{"model": "CTC audio transcriber", "hop_length": 160, "input": "log_mel", "vocab_size": 31, "norm": "layernorm", "mlp_ratio": 4, "layers": 12, "beta2": 0.99, "learning_rate": 0.0043, "max_grad_norm": 5.0, "lr_schedule": "cosine", "final_lr_fraction": 0}
Rows from block 7, named by matrix and row number. Each number is 128 + 32 x the weight over its row's rms, rounded and kept within 0 to 255. All counts start at 0. Numbers have three digits each. After the name is the row's rms in percent of the matrix's.
# f: spatial gating (model.blocks.7.mixer.f.weight, 112x112), inputs 0-55
f.0 135:146006118140158122142153139105120127123088122124163095136117121123133138106141141108117143139132135112136123128114130138120111124149109109130132119140116152117126140131
f.1 113:150150000013126146181181147192144131125137177133144119140145125146136151167127149124152125149105142148132148114155128116140122130128155137117127135131122146105127117110
f.2 105:103113160000008066160155208201185156109147117150112151113131141132111134114122117137124136107157132135118142114119109147107148109127145118153120106124165106155120126113
f.3 107:110086164168000025087168145196193166167141139154124147106154124125108117132135128148123088154126117114140101107153100150163115140102139133141150135112124119123134113137
f.4 100:088055081136187002000090146184202187205153132127142098144125113111141112115136129100143143146114140114149131147127104129108187101140118131135121141131145149108150129113
f.5 098:103063086084163229013000062157171195181182165130143130125138135106144128128125141110140131124119140107131119127128129131137127141141109139117128150123133107151120114133
f.6 102:085123079103070134180029000093122181231214202160155150143105127164134127112133091145125117141119152136123126116151142134130131130142129114119118105167140123101129141118
f.7 102:115106113078083077127213000000074179181171185175168150134126147134111139111132125122106116131144106128130149107134117114122116126122147111119147132132122171105129120154
f.8 098:094158125092048099080129226009000058158196212194203150146155139117145128133107150120108138146106164114115131113130125151106142111140146111140130138119118136134145123115
f.9 102:109125140113070092071084137222016000077145191188197191185149127127129146110149126139102146110168090152146126155111154128146132131121130108150108123133151161117134124124
f.10 097:123185134120108072112061076156185032000045147191190218191158157148134137128119139111120139121112150137136126118119133120157125115127122166104143138126128123127120115137
f.11 098:130123140101103135079072046106149221032000083147181204222173176164136145136138130132124135128129107150110132126136137107131158108117120122141132139100141135137157134116
f.12 102:147132150118151089107107054064118120208026000084162179170233145186154148151133128148105131139118149086146160113178091142116135114126158115142119129126138121132121143144
f.13 100:154086144136101118120097082071074091156198007000043169199218196185168159124162114146128127127149130143124132136128107146136128112131134133110152121132125131118132147131
f.14 099:112151127100107132158080119108070045111165208017000079168190220186180166163127138140129135126108141144104126128140146109116142120153123147127133126142101136137113146129
f.15 092:114143112139130142107152096077117076047071148217029000069143187212218177194138141129126130140123125123128145113130138141112124135116115114149107110153119124112131118126
f.16 095:136127136099148130082146115076100088070055101155208000000054156185206220184167167124177133108145093149125123131131128125138108129129141131123136137119127134134115124138
f.17 094:133114121126100129146101134104133094092085071079147225013000055153204206214179172183133147126130152107138122107131139122135127120129116146122147122115142132123148127123
f.18 092:118151106113166125142113124130096101079095075052077158218019000053154208214194188158164170119154137104120133153116129144123113149120141119130139116133137133139110137135
f.19 089:143119138105138128152155110140138097110076106088060087141187039000059147216212211188176141137130124149130129111147136139132117134131134146114133112134151127128132135151
f.20 097:142114121139122108177099129121125121133132090078078057088163217022000073139209223192192178151162160118160100140134114123150128141120136116149121134137120137116138134121
f.21 086:150122123127091165128088143111133112134101099125075074072089144203000000058139193239206190189151118167151107125116147106142123130125131130107136132139119151116141111128
f.22 092:141118129138117170093101147120143150120114120116099082082056104156199018000047170198221222206161160139123169112137124145109126127115142142104119154142115130131130146125
f.23 096:123146137128128138133130125123147115139117116114108123060099051115148212005000043149222198204190171149143145148138118135121141128119114138127149117132131136107141118130
f.24 092:158121150102135126165122142135128117121110133130098104127063072066109134221024000068158199215203207162163151138130138122140119129115132117146125127132133123152080157121
f.25 095:082151121148122118120144112127123136122149135102157110109118087079041092155210031000081149203223194210167153143148153126126125140107127129139117136140116132151129097141
f.26 090:112130119130134115138119124123126119160117149123145090124119100094075088086144208022000069155196235178200174177137124135134133130110132120132125130131143109119154134124
f.27 092:116155127125151141139119129127118133123143118142131139123098135095084069063116143210020000081133221218200183181143150159151113145133135143118109135144133123141132118125
f.28 093:135132115129132167122119177111119152132114147117129116153117122095112103071049096171195042000073146211212210174171167152112140136132120127133124110123132136135117117149
f.29 092:141138145120100155145126095143131125126137145122140119139116118123126088115073065115136203019000072162193224214160197169148139142138134115144139126133120129139132123137
f.30 094:124104136119130110141135156140100131111121137139109119142140135095147124083096071060113148208033000057166182223198197156179132136130144141107147121121112131128135117130
f.31 087:133121129140127141122128128128136154118154106130102141147137136130092124119101102074079090158215016000044158205226211191178164140133127123134123132114131123105135141135
f.32 087:125112181133127148123152132125116149131133134138121124141111124143130117115123109084071066092142228002000069162198213202192180158154137130152113131123141125115131135130
f.33 096:127138085136128101139147133118156132129104151139118111149111137117134150126108102119074065075075167212015000042166197221188208165168138126110151119128139107130124104114
f.34 092:108152119148113153106129131121142128140144124109138136122136130088154132111113144131103065093065094128210028000062133208208180216176144184134127142118122145120123140132
f.35 090:127159123138123124148125116156123153108119118160112120136135123127124126133159115093139101083088074093155205032000075133227209204193185172136112139132139121146115110146
f.36 094:148122149122137136122140116141127122144141132118144114129125156105140128114129127147119108101083074094080129223024000057155199210213180169165150132132136126120138133104
f.37 091:163128093138125116143142140107159148106163122131133129114156100162112124122123126127131111134098078083053096167209031000039177191199215198187163155140133131125111141142
f.38 097:111116143114154114134148127150124127128122130132107129142135122130136112146123119126156109117130088090088048105146203017000043160201205191200171166139159120137127148110
f.39 093:114143156140121120121126128131132117146128143119123134136113152126134139113142130112116134110133095099096099048076150217019000068148195210192204198135137150145136120141
f.40 092:132137127132161142131148111127154131125121142129147125126135125117139136137119124133134149138117121109112085076067095122219035000054154199212207205179159155136151129109
f.41 087:132124155120118116139129122140126117125128099139160111144121119122146127127141141100132130121111149111118112087081067079168202043000022173200216229166205152145147131155
f.42 090:132130122143144101145123145101130144132112133145125123130127135130103149120128128136126125105140139132138119083101068079075145210017000046176190194223195167163144152127
f.43 092:119135147135113151127119136130152122127153133130130138137118136136132130128134125131133132119142131112136121100111074087061088137222036000033171203205212197192152134158
f.44 092:163127114163115143133140123152104132138135148101126111143128134127122141116121129142107161124113135114135121116123089108076071102130216054000030186185210212196183167148
f.45 089:132136116134134128148107140132144127118125123149140105141118138132133127115134117128156119118138108120131150133122125084097084058102142222030000058152191228207193175182
f.46 093:139149105154120115140119140146126143148134116137124145121124129126133110151144106132148130125129143109131138103150102128088115050075094127234018000056163188209192200187
f.47 092:170134132119109163098144156122122121160114151105148121117142143121099147132124117143112129142131121115127129143116126119113093104070078109122237028000042153199225201200
f.48 087:134170141084128133158137130134137118143142134115109142130119107156140132110135168097115134130145125137138118118121141102112108107083070075104114229026000061139215190209
f.49 093:178112154159133120116136128105126131121142134146141113142129135120126127139126126140125122103150118122128116135125132129132117097104092063083086156205043000037174188209
f.50 091:136155152121147144113123143138156121148119160108145121130146124150135111157108140111131128133110121148119129121107136128128127120096109081078055101148213041000049153194
f.51 089:145119111163128165110151104155113159122125113131133125136132108134128135111142129122152113138129126150127118120129127114133126125130112119083083066090141219039000075123
f.52 089:136127132131137103157112149132134145142125141144108130129118112124136119144136112130153121137131120110139136135130102134155126095134113113101078073082105135206045000049
f.53 088:130119130135112157139132125139136110151149118112142130132130131125108160121127141119138133134120125130139132136137137120103139125138127135117085119051072096153195046000
f.54 090:119141132116129133132145142137118162114133142120116136119134162117136105134115156112133147117161123129134113102148128118136106145144110119110119101106045062096176209014
f.55 090:084131130149132109141172119132125136123118138123127144116135124122147131119137117130141143117123118146117135149103134128112137107131122150137104102086117062069087143208
f.56 094:149116129116149122126149124127145124142124128164133115142126115128138118150101121131118148126133125132143107162131116141120141132101134138116119136108126091064061112136
f.57 092:125119126153129124147114138164151101146148135120111158119138132108134137129153115128137125131135125141133131129137128131113129134134117142114129138117122097110042066114
f.58 085:111139080151120139137132136111162137123137141115125115134127128149128124151116135125116134148133134132113158129122135143131140117143122115135123121122117112101102088069
f.59 090:120119132131114144123111119155142153147132135128130130123133137114120139128116142135136131110134123131137122126139157137117136115127133110140132121108151102115114092075
f.60 089:106138117141116135135148140144101127132123143118143127119134116139145141116148114141125119141110151116144140137132138109148106139128156142099126128146116124104122102081
f.61 093:116136105134165103128126167119133118130130121114140133140116144146125127114123158124109150129134121149113130115160119140144141131125124129123098133147117136138097123095
f.62 092:147145139134096163111136131142120138142110132130127140153110126154100114166121107148133134141117146109150133116132124133123125126142115143134160107109146116144120141090
f.63 095:133137119103118103130141112123105142123137120141111135123149107101145153111145097149120144132136111126133146148124138135115144135127122126138110129137118127123132118117
f.64 090:130121141125132102148114153120127127138132146119124137134124142124128109125147120152135112115147148113134141126095146134121124102142143126129137120143134112146106138130
f.65 091:143103106153165124118124141147135116101129133127134140135140128133140127144112134122149127123132123129130114151123122120156139121132134120142120153117127123105126123131
f.66 084:107155116122110126141135117135158133141134151117129143150117132139137133130136120156126099141140129139110152122129140131135136126122120159138123133127128123141114135110
f.67 090:149103124120130130132112140130128127139144103135128159148134135119139127130113137124132147132123125128154105139134110137126120152141125149110135128128138115138129131138
f.68 088:139122156178089137128084161109133124120143146119136115138111151149108124153099133143100151119115128125148114131111134144127128146117126130136156123135126152108144122134
f.69 091:089143118134160137105165118113133138117122128127123116134156122147136116133113131145135115156126132125113135149139127111120141102154098145128137145124135108120121129145
f.70 090:145139163133153120121130129141131131123118154115127135107128138133141147122160117132123126121142118124148123131133133143122137122130143116121138124148138136141134134128
f.71 092:135124137158130129110133131119084155104150121119108155145096144131127121142149139109145123124132135149122125140125130136136131134126142112156107121153144115136106116115
f.72 087:135153125104158167131123146129129136132112117149144119134117137114155135132099154133101122115136121108144139128135136101138148125135131123130135145126141115138138143128
f.73 094:144146097129124130129150108101132125142112133120130121138110145128124136128149150136123126141119141132107133118126119138138137118125136123112145124140140125150118123145
f.74 098:116117117146140113118173134108121147149120128139133133118128160119139131118131117132145103136136134155122114131116141130124120143128143121139099131136147126123145155110
f.75 093:150122153119141151109130136156122121143123134095136100159121131130112146113133145140136121138123116091165112147104124160120119127119148119143132106128141141123131143139
f.76 088:121143143133094111116157144120146140123124102166094149135125127109144124132115126112136152114128113132123129104135118126113149112121126109122136160122121121124135121124
f.77 091:134125099136138123142102110149143128102135146107151135130096148122145124145119112147129127141119141140137140159114116122145124131142131139137124146117109147136120118153
f.78 097:118134144122126133145138128105146136146142094148120132129124129142116134146119152115129150143143141147111139120145157106121133139134112150111132094178134110119147114146
f.79 089:124149110151103132151129117145112123117108144129116113164124125140115149140131126152110146115150114129119152107127150120123109147118133137141139123117144141106129123136
f.80 096:131178141137123147126114142100138137143127123127124118153122123122130126117135134123136116129117144133125108118167101147114140136124148110142126141113147104141121135125
f.81 088:109158111140129127128115148137125111145162133141113141142141137131108141126141164154124123131123154109146134130116149130120137113136107138139111123136120152110136151136
f.82 092:119141142174132114136129121143134138114132129138133119119133129141120127143140091143100157119144123118151156107109144127166121121114148125144149142114129166121129124139
f.83 099:136144140126122144125125107125126118133140144091160091135144126132140116134100135155140096140150101147133138140139116117154143121127117163094141119140123109150125132149
f.84 102:130170142120140137105146138140124126131106125158116166113129131109146131118157126130132132130130128136140144132125120129133120150129123133111143121149115145116155120134
f.85 089:120111145121161126098133146116117122143119108128143145113146110117125144126120133123148121131163113127136149118113131150130130131134105131127106134130125140110146120101
f.86 092:144201133151126165148140088139111132129129135103141116179109131123162132135136152136114142125134107149133120135133140130133130121137133153123147101130127136127121135139
f.87 101:120182105140161130179118144127128124129162094145133134150116107127109125126136137134106167113130149138125138114145121135116126152111119143139133130133160113132138131166
f.88 103:130136173136127150141147116113103099159125158112093124127119147139125127142142118148149098133142100166114127139104153125154114163098148120124154139105142127126151110148
f.89 093:138129169118156157113136136153147082125150147138118142110134123125137118126153144123175114134128098160147137149133158140100140123140118147155087151127088153120111176098
f.90 105:143166143122166140164164148108116122135102121137151113128159114139146121122134137125124163117163123133126133121146131139144097137133141124131141118140111106131150105144
f.91 103:192199156137145156130141148150142117131115123127121129129161095158145106154114128132149145134113139139118142128133126110110141149121129116142143130142125113133118143133
f.92 106:134205148121125143151182137128171145123108149108120137116105133135123161123132130099145120141124122127132120107125154105155152125127142106118139139145102115163113095152
f.93 128:149201218139112100112189160132129138146120103124146120129146099141131113137133145118139114139143158123142120140136096160140121150134121118149146119113115163127136139107
f.94 122:159161221201158088135141137155158131157150130130132097132122145116131136128126138143131157113170114154122160139117156138140097166134108158121124136147118135113140124129
f.95 129:154130192217200146147125152144141158138155124126130123132138124108129129149131127157116135116138122148116127124138117148104159123165140095139096128123131123133125137123
f.96 113:147048141196212195136100126167142162126142165149106140113105119146112129107149122112130117119151129153137129151132117131151054152145137153115144104162128146122149125150
f.97 127:059076118159212238184149079137134129163144151147136142118130142098146134134119134137150133111155131120139139142125120150124155133118143128136114130127132130112148131133
f.98 134:133000068099106200188186143157139178130183138159136127123117133128123116130119148149109114142112132132133139128146134097110157111129152112150128125127104155131122137151
f.99 135:073024050044113223176239201133110160144142149153158143147122131098153107139120125112132116138139118132121136111133136131127119139162102134120147126144126125146122122126
f.100 130:142105067004026137191139137157123130164105146128129157120094135088125104157145132114130099097131092141122108126137130141096127146147149134137087142144110161115103176126
f.101 111:119066058096078103125105073128097078150116121107114083116102155105107112132107095113099144090142079119138098088133168121130120077166073139106165129134157117131118137172
f.102 128:176101087083068094102151134114113169136165137130160143184148159127138193117143128178139142151107105159122176161094193130164135139133143145095135120150160122130164156137
f.103 109:149115119079140151073100087120104159127108167108175140112089139155075110138144104165108114109126090169149161124145143131123126149098088204105124131092074142108091146148
f.104 099:143018114112107142112150189127168178160193151101123145119112120140119108102121110137096101114133065160116117149151156104105167142081105130109127125144108120062104094099
f.105 131:156175189108140145097115113135118107142116116149086107114138140132154112154156141123110136107197111123121128150122141134147138141105149133151149121108149128122124105125
f.106 123:110087052032091122088110117139133147114135142152130131184169151152142182111135112158100149163142161157094170146091143134150173112104162114140121134158156093139134133127
f.107 135:138085105077102134144129071179177077114185101124131145132140152095116120130113126119147143119115141167163155122106125122123082131109089137099144126147108139171145158132
f.108 124:077047134113128158078097085124116138106178167078161154073092118130158158144118135120118120165110091138118107128133113100117114134155103139108170111115133122129112134090
f.109 125:111073142055078093068101116129128160141098129153110097127151117158115132148093168089114102128183103118139109087110143103110165158155153115142134162122142110128161150123
f.110 115:086117135106061217141164174141133137102123084121142128143140130126111119134171149136107150152124119156153110139168079176090130162077178161137109146093122129097125126125
f.111 124:083061099083124095131184131110142100137066095128117133130105140142110111134065140139123136144146164148148133102153104124138146168113098150122110121118104126097105104137